config.yaml
arch: "unet"
model: "image flow-matching model"
dataset: "rendered dice on a table"
train_examples: 36250
image_size: 32
horizontal_flip: true
conditioning: "none"
objective: "flow_matching"
cond_dim: 192
logit_normal_time: false
norm: "groupnorm"
activation: "silu"
weight_standardization: false
widths: [64, 128, 128, 128]
blocks_per_level: 2
scale_shift_norm: false
attention: true
upsampling: "transposed_conv"
init: "lecun_normal"
residual_init: "zero_last"
optimizer: "soap"
beta2: 0.99
lr: 0.0035
beta1: 0.95
shampoo_beta: 0.99
eps: 1e-08
precondition_frequency: 25
max_precond_dim: 1024
merge_dims: false
one_sided: false
adamw_lr_other_params: 0.0021
grad_clip: 1.0
steps: 10400
batch_size: 384
epochs: 110.2
lr_schedule: "linear"
final_lr_fraction: 0.1
warmup_steps: 520
weight_decay: 0.2
adamw_weight_decay_other_params: 0.01
Rows from block 7, named by matrix and row number. Rows with one number belong to one channel. Each number is 128 + 24 x the weight over its row's rms, rounded and kept within 0 to 255. All counts start at 0. Numbers have three digits each. After the name is the row's rms in percent of the matrix's.
# convs0: first 3x3 conv (model.mid.0.convs.0.weight, 128x128x3x3), inputs 91-103, a 3x3 kernel for each
# convs1: second 3x3 conv (model.mid.0.convs.1.weight, 128x128x3x3, transposed), outputs 91-103, a 3x3 kernel for each
convs0.3 100:108100091123144128132126155122142124105142132100129099126079128125090174141105145157100119162069149103153115146115211124096152142113134121135126150110144122137123130097108109138155165149141139152105151099112107143158106148133146154146096143093119138129110121151134156144110179168141117162135143138122113072131087092114144135141125157141116148135095170
convs1.3 103:130121143159165096109177154147118126194101088162141121110187131114134142119138119115111134150146148118139069099080137133120147074127092124123117131099131110098111136111115113120136104142126128124135146112114143106136117129132140116148143135103095116132127142115078152122131137112119142123153120153148098193121158143140107137156140122119163116171149180
convs0.4 106:105138133118111140121119167119123135076124102163077096090085147130072118107128123089139112138105145123112110144149117121127110103163127135134081076139139152104099127107147121127141144171110090157112149126116134109091140096147097150123131099128125133092148127126144119171130116165127153169109111089101135109114087135120136126144102079110133133141144157
convs1.4 100:099133099154131135120110129131097118107139147143128081111129151170155119110125149172134142102130127128109109074130110137137146106107132118135111115134135131123103112104089121136149115165090124147137111143166119145113152084147094097118159106119103135124134108148129113138116156150068174131073103111155125147127148122095149163105139149132145119118108134
convs0.5 089:175170147126118138135104104162157137149115131125129091121111139131139151103187146150141107164163125151191123148131098112115135142165125103158138135167141143156136165130162136181114159100099148145169106165165115132105156111135150157108117126099122123102122106106136097145141145120136150118128114156130163101113124153131099124187135117138081104141133165
convs1.5 080:136142118122129145097152110172152149129167139107141109103120098130109186127157167100134121102078119124106094095116144119099147127138123109118122111105106143116139093154113129167106115155092104149130101133130138140136107158117145094145131155161125174124142164142150126151143141125141121152096077088134157134163109155145113155129122148105145085124054107
convs0.6 085:147146186153096145099136134107137168113103171102147111119147135153136158103091101178156139129152134154149142139184120123131135126157098155054129106099107122160130143106130129104152100154126166102135144136104138107150172164149155130143117109118149104141146121124100130153115101126151128161124144106123146125091124083109132140151155165160178152164162129
convs1.6 080:138100153124169171107142101161106142103114111119128133100133133177126131132178155143106127141121148105167146163096104167136154078136124118145118137121112154142162080114126141136112104107141139155113087095147115131131124109120109124137122102100092107164152096137146158138141129130105146096109121110077134132135129142174160156135165137127090172091066081
convs0.7 106:089112184122161139113144143105140155121121128141080122143152121096127103082155146095145108079148133137152119085122131127127106132169170140131143115160137138139077139109100075122097155088150121118110100121110144102123110108128121138100135173166162144094138170116133112161152123114129173135154106103131134141109133097122154148104145098119118122142164101
convs1.7 101:090147150154121111114118138148130130126125124065123118098103118158122147134125102124122129120111143136137112083108159162074112123138138144102089136153150122161114124116139145128180095119096098163083104114185129140141116112113103130105090136126142092132110151103085125135142125072138101114150104135134111133172099116107112120096087115099148090095135140
convs0.8 101:108124131077105115124162160143110161120133167135157134148153125094125178192144092159179121134100120134075137117152129130105112097133125163156116141155100065164180123135129097100106118158130111162138118092140161143123136131168145135112155120103116136090159108133104104144149132165112106153144131150121092111144102109112123094101158141141152086136132146
convs1.8 098:097136172142147115143119111117157108125064083079192119153140125113132118102114146127124153141086106122075133131136089114167155104155149124115098094097135118153102150113101130137138146113132107137133117119119120118138138116157114106111131125170096072107089157097147163133121146098111124119112149159128139118122133157146145137181096134139119153119191135
convs0.9 104:124126126121110122148120178125094140130108124117160157099144143068058074137173125105132134123134153120082149187099129118121106126142147149163108124138119184136131125100120100152114141130150121180118134074145153172110112110107131099120224129116151163139118120103140130145108122114144146127108156127144114190161118122111114121142107128157095115132173116
convs1.9 098:108144130143148128137138132109166143109123141082135157101109115121157103091118151117105115142106103167156145134170116123144133169144176136125139161133095142135144119087134137137107112143123107123124136122171116142129127109092136142188149140174126105158055125181151147100105151147135094156089118134121138101158111132118068175138084163121155124149164160
convs0.10 109:126117142117110110102154141152125148127098098132145114136116110062135133147126069140141114106134118151140139123136146169103102156104137093146126162093125135126170111161125149129131150168120124107096168116148107167118125131156110174165130139128124137134108115129128123197127089160080152112128157155142118159109135111150103133151146115121055143093119170
convs1.10 103:117162175132104118145155135132155185118129114116121076152140125093149140124133158085134103155104154124120136121137115130126106142144107147148114143098162112103089129108116117103115141124150133096157171122130125122159159127146132140129137125139128090111128164123131132139158147141180090108142102083129112145140090158143139111138125105114129119184148150
convs0.11 112:105104151085129153084147138137161081096138098108122112086122133114146141075099098108137115147162072133139128113174131156105130107139142186149125133152084169153133122129139100177138187113116091131137108118132171168128119101109142132122112102133135167161075154153131114106110100102167101119118150155135152132104136167180170104138088145120183146107103163
convs1.11 115:152094144147115116124154127119117145127133168138146130101158119158169173097104158128165160160143133155130169153118107174143111115105146127122133092128123145137103108121138140140203126142116114086148124138110115158172121142128123064184150132144139146137114152175101117138124134110160141073151151162115118106167099143127125148146129118101111133089105085
convs0.12 085:123132174104137109119119127154107122133147095148161128103122165087137111174088098104153121136111121135121125123095110120141156119108158131117139102096194138137155129142122119122139092104160113099119168177132145123160134188164162169141161103136085147153104113103078114147136179092160128142132153142115124150135141146106086108201103117117132146129129138
convs1.12 079:131168142118159123127150153118112119118113110138166080118134126123110163115148149119083091128136097110112123118153102138140143183164138134140130099152121143119093122113160120114105122154162133088072148118144130185145152157146087117104099118095167173126073153115105140150101118100079113096118100114150121102160073129099117094114125113123144088146163144
convs0.13 110:123145140154075144131119120094125161140206108131114116106162142147148166150129116105151107136170122079094101148117152125132111167117109127128141127173119137140166129137107125161141117139128166154120156065130151118128133130089137132123130132150121129129118132155119135136132112131121124130140106080131103123120171165183074133078120096163130111107182133
convs1.13 103:128144143096152101163136134105140093129106171142159160102094120141159149142117133152139127126131161139095137119115122141138161126149089126102091137158096107126147116121114155097132139115107120141139066143151135104150125063140094101108126088152138108126128113134187140132112108136101114101166104134099113128154154156190137132129129141098123165103166096
convs0.14 114:151105182096113088106134102187172084144092127156119143115113099123112100148103116140137077124094107113122147127144158148107164139150120105122114152122153124099129099142082104195090115136178114105125134122147080113129147143125145114112148094101097114123158111166157138109084111132115128129122146125137125140146138135151111133134091118089128110128110134
convs1.14 107:126126132134126160105144096146170094131146156132084081147171123121112140160162130143137143129108138119093142091106105087143093153147168163155153144144091122120135088113116124102162130138116122123122106143111151156143171157114139125092132145129142144119112090113124154123112117153158123105140126114107147111136068123113107135127121126144077123164153117
convs0.15 108:142112184136109098141187152114124127108171070140125134130106101133135098169111087164110089122125092151166174113182103106100126138135145108114121141132114111086115117145112137104153151091081108107167149114128166126125150122111122103123074134138158156113133122114121145173121114147151144149127142148144120127103148148122131090128142114161127112089120142
convs1.15 105:136070122156122111080147134132141143161117130123110110169122091123106113174135105126115088142116150123116121148120144149123108110054108105134126125136162145148187100087147109164105138127152141131183130144124112100106124079128132129099116116128089097140154153162159151109162148101159119105099117128130120150093124103122075133135098148159126148100159125
convs0.16 103:102150107126123124148114152110128135142145154177169131115115124120149135159114156132120109128183099147119127133129102146121162140114145117159150118120140128179156113136115135128143136104138108131099134127140139145118128138135108157108115126114108148136089122167125142122090174110120155133098122142107122110134137162152130121147137138126101143147142120
convs1.16 105:082154125152151118124101108115096134118130095160127113102136097108123107128122121093114126087102105117122113089139121128104151146096145123119149131130122120107142123127124110117099110110099113135157121158176157186161175174169153124154140091118130119111159126163140129131135154138145132104135123137112117099114090143146116134132121100132140115123122161
convs0.17 074:148086172134130119118113148140145139133058124147124136145161147082097159093138128135144107160106129128187118124154114135152117132143112153146124106127125127158129120106125114141137097162110119100122122106141129160129118077131111153136115118120113101134101154144119137131139127123131106153104159136132134191144105115133128142122105120146097115164096149
convs1.17 071:135141112118080138177157122134110150135161122121103086099116140100138124132140136126132132126109188156106144111113177142058149137100154146113163099154137112076130117104088127159097120086105094100150136164166140139185104081102142100100156113129160107124144103121158144124111160112110121108144124144153116141123155148123133112122133093112121118128158130
convs0.18 096:179093143099141073085136134135123127158098118145110135108108133164113136220138122146117144113123144118113140146093130191160111095134140112141134106125163121155128117112103139103144143061160077192092109126165134129120094096188125144117103099103132144144119146133111136127090148137151161133130133133133127120126120127169109127073128181112125128105107106
convs1.18 094:127156139128133110146103134138115113137135112127117090100153074114160131121149163093099127095146151130141132127111138121130084130139057116117133160149144113103121132149131128116117108106147108113120125118093152141154099145110149124152099115090145120105111108091133149135118117110146108121124187133121152128125153132116120153112117161140125171120107124
convs0.19 106:099126155150157148121127166128125090134126082100122135106127138114102106112092145120126117164104117142125124168143119129137126157140176157136129119104124114153150111091147104116152136158140106144106123157107148101152154116099160122096127116117116096123119126123115157124138142156158124126150120139106109104157128142151126149055098121127169146129109145
convs1.19 121:165130126133129129127115109122127145123084117141112078101128142134183076115167135132133111110129115130130124128089156107093094152171104101126142127141143123114116117119144124123139148144142152125116139139137142131149119131123166178107106146133092094118132141102143154138134113125111121142136114116154132143137136086095175150136140156126136093132188149
convs0.20 096:143170083136144145110130145148102138126130133205082129110124138153161135097101139145085132082113097099124123090134117129113147121150099121104112143132104130108113117112104139148144118170100118108129070124112073141151174104130122187133151067135097104130170126137104123145112122117137131110138106149151146134104133152148156163129157149121107150140150099
convs1.20 095:101105095123138114124090091153137120119136096116143146114133145133121134105131187132120145130119114085107153105120129133161196121101160129141127134143109151102148114136133119136152137159120143135131071118165130114136132116133155103149144103135110138142141091115102138159151103086158117142175141154119150154124120160134142104118148091149107086119083157
convs0.21 109:135110107155133154156136129100118155114115121129130166131114122127137154149143141092137135124161108142108112100113139180117109161103124123130139107113105133150154104127146133150099095138089132105145106141154109153144158135099140135094102112114130154180107107104116125141135155123136128161098087128120096166106153089177122116133080118173147146115151110
convs1.21 126:101086132092124146136156122110122130128153146134162118122142127166141141065120107115142161102150135095102138131142120128102100124124115120108127123165176111128092147116139118134154099136134112114115125077086073164135141162121145141136136065128092166150150146089120095131140142117107090163163170093103139171152148150054127078142122113133114110140129133
convs0.22 062:104133121094107127102122102153156154139131116136142130126133121136200108175155156102111124117140107139157153121118128078121122146141131127134162188122152135169128115128126097099108126134083122093140078095121145136145128121091142103114083076129144150126141158142114152125105110085110147108138148107138177153121122136138134167141152101126094123117086135
convs1.22 063:104141187129133161145142138097113107111110111129114101092123096115107099105143154132127147124105124121122114122134094137093116159095075132179121133133117121131129117138099118117127141145151109138120121132128146144163147120149158136143140118130165122158098079125095125122147123126133119123151118153129141146231131104170080091144101135137106119135162137
convs0.23 092:135145119159131145107101120126130113133147152147135144154106108160110108078138134113101116075145124114100152132141127147103157098148100155148162131143127117107109158122168113161100120128182147060127118134122099086117125146110112123082135157137131124130103109108125101157156106155131143111131136149139131145109135142113113096157128094167137126158099125
convs1.23 087:142119109122113145076124132127118132108129130159126173111119147138101130119176127103101189118111142139184093140107128080150156090126133131144110141134187112132112117153156148074106113170120132124142138116151059200103110132157164098123108169144168143136157151167150120118149113119134157144122120083169111103114152102144149136129129129128140100164120150
convs0.24 087:130116120166131127107154112106140175179111144086124147159115107129134118129169167113121150145088083159131141153149108124116142143097110102116144168197106184110113132116166135156125112096125125151086117150080127095168145125080161105144161147098147129119122127106128144118081138147090128125141126128137127089158099082129147095133112089126157146105129139
convs1.24 083:126120131158137113148160082111141165126129139125132123133067088148097150129164149130104130083132114094170145141160110094129114099153083105127120154080132135159138162116100146150107101138151086131117130121146143129141149108081151142147133164100143095123143143141129190074128123143115086172124116121113133120121140116151149133090126108115145126119115106
convs0.25 106:112133111128149136132110129109096177127117139165109135137097132106125125186137199121133128120091085125118112179111129128125114100120119128143106158112118129159132104138135150130120149136125097109176117124131093130137113124142134114092161094157146171136131146139104101136126069122151132126171166138125133163165114122084095124155126153157083157087101143
convs1.25 123:124167146122139131139146113129142143142102110098123163125126115143151112109113169114122108138156152154145121154141140151126101127130143141119130120118141141124115121160108126119130134135108124113168134126135103128163125108149119116122139111126109146122127109133120098128124090131130105123188125119114158131132097108156169184131171147119120136097090161
convs0.26 064:148088115133080136098139134181109136126143126147104112137115076136144143143148117100132108115105119123156126130118126120098114097109124115185136144165113174145150136177150120134132094080117077098059141115143083145155140146116100116120151095132118136133114134157132128144159135116161135101106091153127136117114173131115103137127127153160127164085125120
convs1.26 062:139126109138163099135122101124126131110118107133120115118088147129129152132142121104091124120098134122127157142132129126128117131111137132123134128122119114108133123111135141116128123145094135133150112151182154121140116099127139151152161083162164162096158137120097130118140154152116151123092156131134157137141128117184120173140146121142194112104163105
convs0.27 110:095126121146113119103121108127097111075113130180097155116142114101120110088091109088162139130149135123151123137132092166137147120200149135135105089101087148161171135143118124121097075115103148105111093216168110085133180095123141103134139088152155135110118090105166167149084144126116102115140094141167104120166117155108122113095163157135116138119158088
convs1.27 108:115141140088133147125137129111124124155143137136149143149155135157095145156132116158136136135136135100126128114127098110104128139107110114145141116141128120106120135121118120154123102144119123144126070086128125148098126109113156177130129127121111098097149141115108126107111156143124147117124120121128129121107150141121126087126132139107170138132079136
convs0.28 094:163128113132122168128086098126133138153120120118122120100109125086126136174133107084119092157112173156070126126124081159125104141145138137117099148149139125111135114126095109164098093119098143095158139102129145117125130141126155125199101108109158117129151101145119111133113095131126149146155103116092123141107100132170157108150112149096052163103135116
convs1.28 092:118132106130143145130138081101100204145152117114095116120082090139117155127111139160141117105093122149175179117096088138150130130148132113109160143137147156148133143164108146117138166157107139138124123126093113148113073124127121134151102116144150138110162148123175160144144122127174110126135162080090122102179106145115166106133136145125112126107114146
convs0.29 101:148096102150107164089134182197098167121114095166116141139138120181149122157158164173158157157129173136092136145118159128110133144130138145124140111115115129108127146127101124092136139138110131059118164138121116132156147154121139171127151119157126098125132128107170134100103111128091076153123116164144120131161157170081164166139106144104057181123099122
convs1.29 105:116128097101137148147116128129116120136144111112164123100113112157115115124125093131126132107112112137143118100136145129085122170113103134138156145122094152139122105117094107185145108132137126126128130150127121158126127108128109082110161112100150131114136121116140155133123120096109156139064166144129107151106122126131146127113124099130126136210056128
convs0.30 101:116103145106142117139112132166128110113137083129077107118143121141118114117138104107120103137118151119159122111091134148148145152118164119117145112123155113134093129120119145172131101096189123167113116137085111141151144104132110140134127142105145138150155154103096121148088129169116063130140112124163143108118124116089117159176115087154088143110126145
convs1.30 101:146095129121140152173096107125162148147174166151135097136133098108138133142117124105149093133150118126118134121155138128104177198103114137138132104133141100120159128161132110106121148139136106127111097095124128155120160126126128116150144111135136136144145119115130113068142136070160128162163182165148120137118101126134140168112117136134149148115127081
convs0.31 106:147118123137114145140074137139112113113135169139097115114117129123104094149146169149167102084068168151142107106131166120150102138151102098160125105122149147149122137140124120124123156123083136172122126112132139103126138130118127085146141167112122115139143135118116133111131124107106155123114169145143116134128092131135144138157133177141116123144161172
convs1.31 106:099118120133129113184131116116158139118124115129108097157156159062112104123174102144131142121145114131158121150140170135125124177156159110149139090137107128152126122133132119126126163119146093120110100117160149184114119089088122114118126146118120125138127120170147107133130139099129130126104106157145100135115153131208115142136116141153101121162173120
convs0.32 106:097103134134100144111158087128130118105131142130128123175150096107093186165119153141115125102139180140109134114127157148116165131126122103121139126114120129128133136091165166170140089098122140111136149130158131131105152117113113141130128123126123141164084151134135112123150083154137145121129118111182103114135079136127172091137146089135119106104141077
convs1.32 104:145137106129140169098118126148128112118149112105152126097131097131096135143116066129137100099141172068127120134152104103115103139116102117113116165129161161167133134168105092146111120088142123102132115159113125183098141122147165091152143164121131158154100099117126157131100155097116134121140089124127125165145118132119057080147142135119093123124114125
convs0.33 107:137115131132137149123079109092160139139121159163127128119135079078101110173182073138134104104103117162128099102145121140136129096153174102113155145105150135143098136144114141105121137100136141125174146136125145099156150110152132128117147139112144127200147131118134157121120142133156133115106082105123091153131152119091110155117123157125113131119115137
convs1.33 104:137157140145151131144129164136151161108116136148157152140096121130146163134118140127099098127140139157125118128129134121118113099145127146114112070131165140072141125141119127157142156145125140125130086096111100155150120114113136151097126124131139130109085141130164109158113144127144110109139166123110122123105109094082101132125141119159149147120160149
convs0.34 095:136161143090109139152125130115112104129132101095086141126118122080126149156189108130114137129126168098119125171188128115168162103128105123142117163089125138116129111133163080048116096166090154119120149128119148121112132101135128106108105130125147142149112142127175142147136176153160091156116139111165133123121091143087170066172191149125124119145133127
convs1.34 093:124134117121146096136109118113121151108137152124171149114162128042129113133141105119122117119095145105086189093117169070097141125101065105108143122140104108181096137116109136116151124117134143130140138149122133145141145145134119096146189100165112131150086107140134158126148125138122158093091102133127148161137157117119138141146122106164102112124131179
convs0.35 106:072110154132140120162141132119165079140160130149163118163111116147127178152148170157114116153204158086142086191082167142109106087111110153129127154124158117152131148098160147094099108118119108146162156151133144134127137107122151115127089142127103130111106126142154140154140132143108144090141104116128124135147178120133135131147118155108089153171138145
convs1.35 114:113129150149108125116154121130120158125093113146156154080167072158113145098133142151114154140150110112127162140118151131107133169111095121120120097116113141134155138120140147158130090124112110101108117098195110115182146110090139157094169161120148099151116093127146158124133097114155140117180122127125102127152109128111157121120111133125087117130116111
convs0.36 113:130135127146114169158154093067113122108111105110119144103101097110138125134121183130131123131113185142097131087135151118149112136158118170130156139102117111167122081169140135152115143108118125105110118115132132115156122153124105149141131118101134138106160126164152140155145150153111118128134151141127125071128129149155132157081170069108127116143159133
convs1.36 114:095105126101161106182158130150128146159137132147128177133178150089127120116104118145144132155108120130119097156115155116107094149144128117138109125164115102091113121136127093123121136134107106135108137141166188118144129141125117120139128148107118138150127097138133133149147076134109165148118143127135132109057107113156077132117114113105073113180089135
convs0.37 108:136144137124132133133139115136158166137091152113108140115176168153135207103146094137133158151123164127096156127131159109144135154120113125138141111090125124084114115111097137165117130101144112139118099134105152127112084114142097133106141117095120164169133125146154136140116119123124157103141132106085134111109168113157154111118107140116125111113164130
convs1.37 108:142115134106111138110114122121105158142157150134123153126144178112120131126077120124111139082126117136117114122171118129050141053097134125134135152147115129130120114135103132136139157183134141124146116130152107111182113101130126130113128151142114122115121084103121134114144109121112142130141133127121141123149115131123121123151121127156166142082143124
convs0.38 105:157107140115120126116128121142122150096144070142131131101106116129130135146164193143115123164158131139117140131128085120137176139169121130141107100134123189140104089118159141122159113116109131151132111140109114113142131111140189128106103132171154132170151144116120126141138090134143145155128173151127158155161170119105144109132142177132140120121168150
convs1.38 103:144119109129136089162189130161179194153118141097147101107071120112135162099163133123111180124161119088113133067111082094154143138134127161144109103156174150084087121138138099136121142177126110136097096136133141193163153127155113108117166166101097173120125045148097144106131130131133138143123121125144129104149127111082122124116123117116121138104109114
convs0.39 111:148095127099111103105165083092142097160120109116151141162131082148104087164152104182139132118134161108126133153142135116144129136106178140129129122124112119120132146129087159154137124150109110099140111130089152115134174123121182157120152135155131142106151116078106141134127114131137108158128120124113113171117139114129106172125090156152137132114129123
convs1.39 105:142129116149129128124157149157131119146139120130126125159091126185107139151114121123142104119104127128153093086125151120114124130150137132154121109137130114150113129102114139078150146112112126100124139148114115130140137142106168113096114147148150104163140185097175116142142149120121084129149119143119142106147147101124203134122097104128128093117190101
convs0.40 104:150117078139102099128103158113122152118132121111152150138144118140142090150138069149142113104149088154133108120164148130108110132120129130158156116134100131134125103123135118153106108156161123102135133109120151147136102089135132129143134121177152155116110105131144203108097112144113139127117115191142158137145134163149144119138106141177145137156153135
convs1.40 105:117180135137103117129187171124148121110133108077125100137070117185126109126147105108132118142100154109136129150126136137153100105117108115143119120122138154135127110143104147182139142103142081121106102157115109201139160099141104087123128123136112097118140147106133119164112131120072146119135177146135116131137120099087128120137104144125126134109151133
convs0.41 103:107110120115168134125145102121103097103162130102104165114078133167180130111082179099133146119151153112106149147204131077147136118120101140099108146124118090105124086152115140156135118101118120125133124117128136122139142086157131112133086109148220129093121101146124158117121133168090125119115129093156164115156130126149142114141160113136116112160125123
convs1.41 113:144113160127124111141108138119125110127127131138111167106119138168118089136159095146118094145137151134100165124111154122144111141073069127114139135136149125114160132155138136092096095104129126122123129112078131108123095123122103145136129184088141122117149121122145146103123124123082084151124098125128119138145159098144075068120150125114077143112096084
convs0.42 090:138113142130116129120128117163115136097151108139131126157109132103158131150150118110103096132143121132096096165124134123147143131119099102166107115163125155150173153118115132139129111105115127106102128152117176142134159095100134145139132130108136127126115117139161128136108124129150164131126187111106134119130117150113179139112147136107091162134183104
convs1.42 084:153146136102139135107088138150148141144121100137149129111100129117132156154118094108103124106120117121163131145117139142116152120106084123101158126071142131121086106144135096148103130101103114132152104107109129136163152068123124124110145172123146155086097107141100181129131153153122141124134108150147156142130150136106120151121082154094095149098125132
convs0.43 092:097131136183164101128164129147079172126156151125139117154132154144135134133121106112121121135157140159103129081108160105112083117115155131148139130137111100140146097119140147157160095113133139149136175112126132144173146091147145106129136107137165180169122130121141095102136090086147157139135142117091132146128108158117104119083136089137182141149136140
convs1.43 089:103110098173111141155134146136150114106133126128132152157117120118114157083137083127102112131094164114151095125112150118094131161122128142108102101107141125120111151119133109126135111153143105151138130140111122093148144148145162125116092132120125135158118180114097059125132140152144101105148126122128137156142142162136114106106134113095147156119141142
convs0.44 097:167152124154108168162126147099108123134094121148110152176103136143153177119086191123112124108115124175132109113124142118128144170115131096127105124160161167053141097114103122124131129103108111156092112140144162189146141164118139131128130153114132133158104120117127126117142135090132128111152129110146114143150100174127193129185138148140098136122110146
convs1.44 094:122156104172162119148100126114106084114155098098151093078122137145108134116144112113137108114154141092166099122152085141126163121121130135093083137096114111128144145128144103121115131144127121115142110141108115138113121115140150094105127131094132097085122162133107132115172175098122145159117125102165115133119091137136128163120129153103155158145104110
convs0.45 083:113121104166149137073133122128135050106108120125109132141124092154095128145163119152145088096129131107125092134114126110126129093131116134131105158089120121145144127098145064112125166091127128094107118182139111151142133158107161120139135130151117169136149156167112138116167140086128151144149116146142108139112138136153149138166116121152114101122123152
convs1.45 080:154099139117161146153113134121147168192142090162120169092091103155109156122093145114083113123101112161153111142110175100113137132098124105127150108091120138111115124144118123123146117133130097119088146117172132120175099126159130125107133137141132170141092133130118144109134141183158115159132099151110093113105183131102126144169154143180133128128097134
convs0.46 111:114142127146118106144131122134140140090148143120137161132103110128124112128094121136181169121132105128167093131123127148108133137167126108108126105122088140117117175154139149166144139127128135152107135112097152113101148136132185171163177133144121128150142125124170123134117095110107108126159158113103102140129124105147153099121103198109092173130080103
convs1.46 111:128139107130162161158112131120119073109115123119150139121124112176123106113091130131095142117145092146150115137107200119117148137083139096103150161108104139146148115100139145136099138148097120135130119097165104218142080090114090117123134104126128132073130166131116174181172122122146146139100111161112145157104139131190132171123133116129120127137137138
convs0.47 101:114101154153153124165144139125097106157157176131162126104125142139145126145128113124074090152154160141118146115144103130106105119143132113121103117132173128134186107111119142120158124133138115147140188123114121097153110116114118109118144152102196135171145135123103133147104117119113149141168114161157114131108146109160080132160133186101163110115120135
convs1.47 101:135159147151134159142151125131111158085113128127125148084151090146136075140149166121117093133145189129121115114085135112126138183128138159151115142130100172153128123087096073068141111185143097127126132085099122168127125109142141120136169156118107113144129100076132110147107127127101138129109151133156145131163126106152194108109144133098139131129085127
convs0.48 103:149147153126120089120125111191118079139133087113101110128151099127081141100174074135112076155077119104131131132140104085118130100121111152125119085076092150107098164085128107096137074153112088150182117143116136091163090148145115150135110108118118126126156142153138136103136152112146142168130174164110132110116105146154113113113103129130133143140116099
convs1.48 098:091119129125115156112100133133128111090100149128159112161120117141122085140112137105100142148117147109113135108106128147143137170125151092117172112180113134149129131120113142105119139156118105160130143138119119133154139144156136114135140114120146091079107143134153119135120097128113132153099124098110113113133135136115069160112138123126151113123093096
convs0.49 096:098113099138159140120163146180145081147139123132108106147150190118075131106113122132147108165117103142081153109135166123137146130112115147139152102117182122125158129135097130083116108174139166118080143152118137088150126119129093156098155154138087120145120108152140086112132151128159123149102136167144163123103113141127129128135136131118114126158126120
convs1.49 093:099106162155110155127136151125132126145095161127100171122129140124142117100103118128150098150097106145167149117159133129088158160116112095127125114145129131136144127168157150185147155178127119103131152095180134137111105139107110110141104139109108178180126195178143137169144124132100082098131130106133104111135115165137164121146116128141155118117170128
convs0.50 103:201117115122144174093113111125130157108157100100135126092157154132142150120127099109060145130165127148056135136145137139121130125112155119139099121139141145093146138112137111119121143112147107122115123144103112106111133149141121119130122091099133134169123158137106105154204091111162146097118129163136127143125136137126132090139132147140120098121093119
convs1.50 097:154134097106095125117146117118126104129119118145136131164141149160097107113089145135129105109124135103056128111111126118132145133132092142125105116139111094076116129120130114122133127118115189136118138120126143107127135113141122162146152162137133181162131101122116130106082149132113132144140168098113119133135101122126140109117110131139099110125109107
convs0.51 109:117125128098127098124102154126110136127117105163153141144138138138166156123136143165126143140104082111118103134167128107155089126112158113123153139129155149152132150139148131150142129105144158116155140141104142154136114138166114136113130139133123111123106136110101105122089108149098132140155111155124095122109183112134097064099170096147169132120151118
convs1.51 115:126146119130107137130125111174139108128146146103111151135125158207098130111129120132107158145119122150168086128139114117155123093201160168138099125127167088087153132120151142127120148121103147131096145124127125136101126084152105108139140146162150151166115140144106119140116107081160123105143158177153117131122126122168234126138113098115150121114093108
convs0.52 096:142146103121137111101117150112095130134085163133142132118133149141152137117113137118135122085150115136104137133127148120136087159107103101093162114158117138117144116125152147069123138107112161140125126150150126115130122105109110109152134088143121120120129117153165117176070119179119131138161112134135136090153148146130112141099107158127138112130134117
convs1.52 095:134149139105127130119136171141099134100142102082097106128152161102163098146120104135150100115129142089127176161127119151095112140132164150122119130128166125102112159124136124107110135121131110122136162090145164152136163125142155080103150133142104158154151127119092150087110107101123144169142134107103119165105132125131148114123094141149062127187082138
convs0.53 107:090166106082135114087165167103121109112120156138116136092116110121111173050133116162179135122134111117114159123132133124136111112111100111069108139128136095145128160155125169131093176099094123105127114124134110128114126166141139151103134110113121181118145128171084097110090096116166153117150118140099128144112104117134099128135096110099120133170106142
convs1.53 116:128134147161134130090120155146129166149141163114116178124100064141136156126094167114114144154135108143088152157099134132132140084144119150137111117134096123144185122136107136123133120084138137139082131113145129106164117139101115155163126121080127136136111104131118077146105083166131131133184136196132100109140128134132151133146115177143156144080066102
convs0.54 084:113103125140170076109165123145124139097132137144113097118078106146161127113133158106164135145138146121141144118141128142124118116140120085104090124112172164131148146144133149132140088100103123123117134108139134138154114149153117126099094124102150116100121099171125126122129078123120120153098121174069095128126136161095137127154139102151145119142150132
convs1.54 080:121089137161097147154143121109152105134141152110106122063131132140105124139169156087119111148133114136111135122107120145128087122144155134126136061114143102111110139128158104148120128108110120124100109069092137195137113118159124100118121167126169131106075136108146156139115128147073124107104132142128132099127148115118104133160172147069179131167111123
convs0.55 096:100091095082095170161095135137117130128110119126122131141126124125107102139151126172136143165130144065145116114131169128122152137107082113156136101098126121106111107149121133121128131124172087096134165133131096108129141132102131125138088121106140178166132133108123142153138120133128131109122109135111108151129149145118077160092133132126113118141132112
convs1.55 098:125108125064103108134157118151143136089145142104146108122150126129101134141132106111117116130122101139113126106135155086160151064096105121100104121127120157115160115155157134109144121147131109145114099119069079087123144101085084125129153113120133116096167114138106162113095108102117120142089192141082126144145116110132137091136130133133141094181111135
convs0.56 108:119125090092148159126123155133087119114139126128170158110162110128110075122135112138116094103143148126128126131117116139143130124101165123125150132136122123061074140130148122158146113150108114120195167161131099116138127148170122080134142122160104113109107153176141173116101151151131135095160067151132129115132090125116151174084143140140142165130185110
convs1.56 114:112136151108109160113129219120125146132152133139137095095131177095073121090138103125140123102136128115098148098128111095131106115103097124119159113133134158126115114145135117119139124087134114115136124145171166111123130124121179101159110178133121089161096083081156153147150124164149146183066098104165152131143133154077073098108145122096137092106132151
convs0.57 097:145137151169155150093123156133161137123153134137107160125133125125157144087168119135114149091072130049123083096142140084097091147128141121118119130145099194127091133134143148171158143156113084166123129091155157111163084096132121103110143134144135119120141125135104148138153116129138142148151161060172140145125134129132120133142129160105117084123152158
convs1.57 095:121113161112145114130142146123157146137132113123081085117160142137126135160156117132124145116142127135136102130142135150137098099118169152184132129135089134134092129135110082070113134114142111116130128133133174115151177149112139143127098144126106065099111166122123139122150095081140173092115172128151141138107067149119162138133151145110148120147178125
convs0.58 098:114138099106136126184152137153130110128126119099114106103142118098150148129139107083126128151151137115150130095131166118121116152089142166105113156162101154110126138092113137130140122125125119196096117172165082153127197154121101140118122153136122165152135133115123098139135128109184138161083102158168145117135158169121114150167129094086135134155129107
convs1.58 090:110073159155156184150118117147122125141152132116127125140115090140159153114145087108102129137104084121149125108148121149091181120104090119154127147162109103176125111133160130135097128116121131105154125109116146122066129150122139120139112084096112121125129115112127135118088106119113114091131104142114117155126107113152185126154157148150162114117122076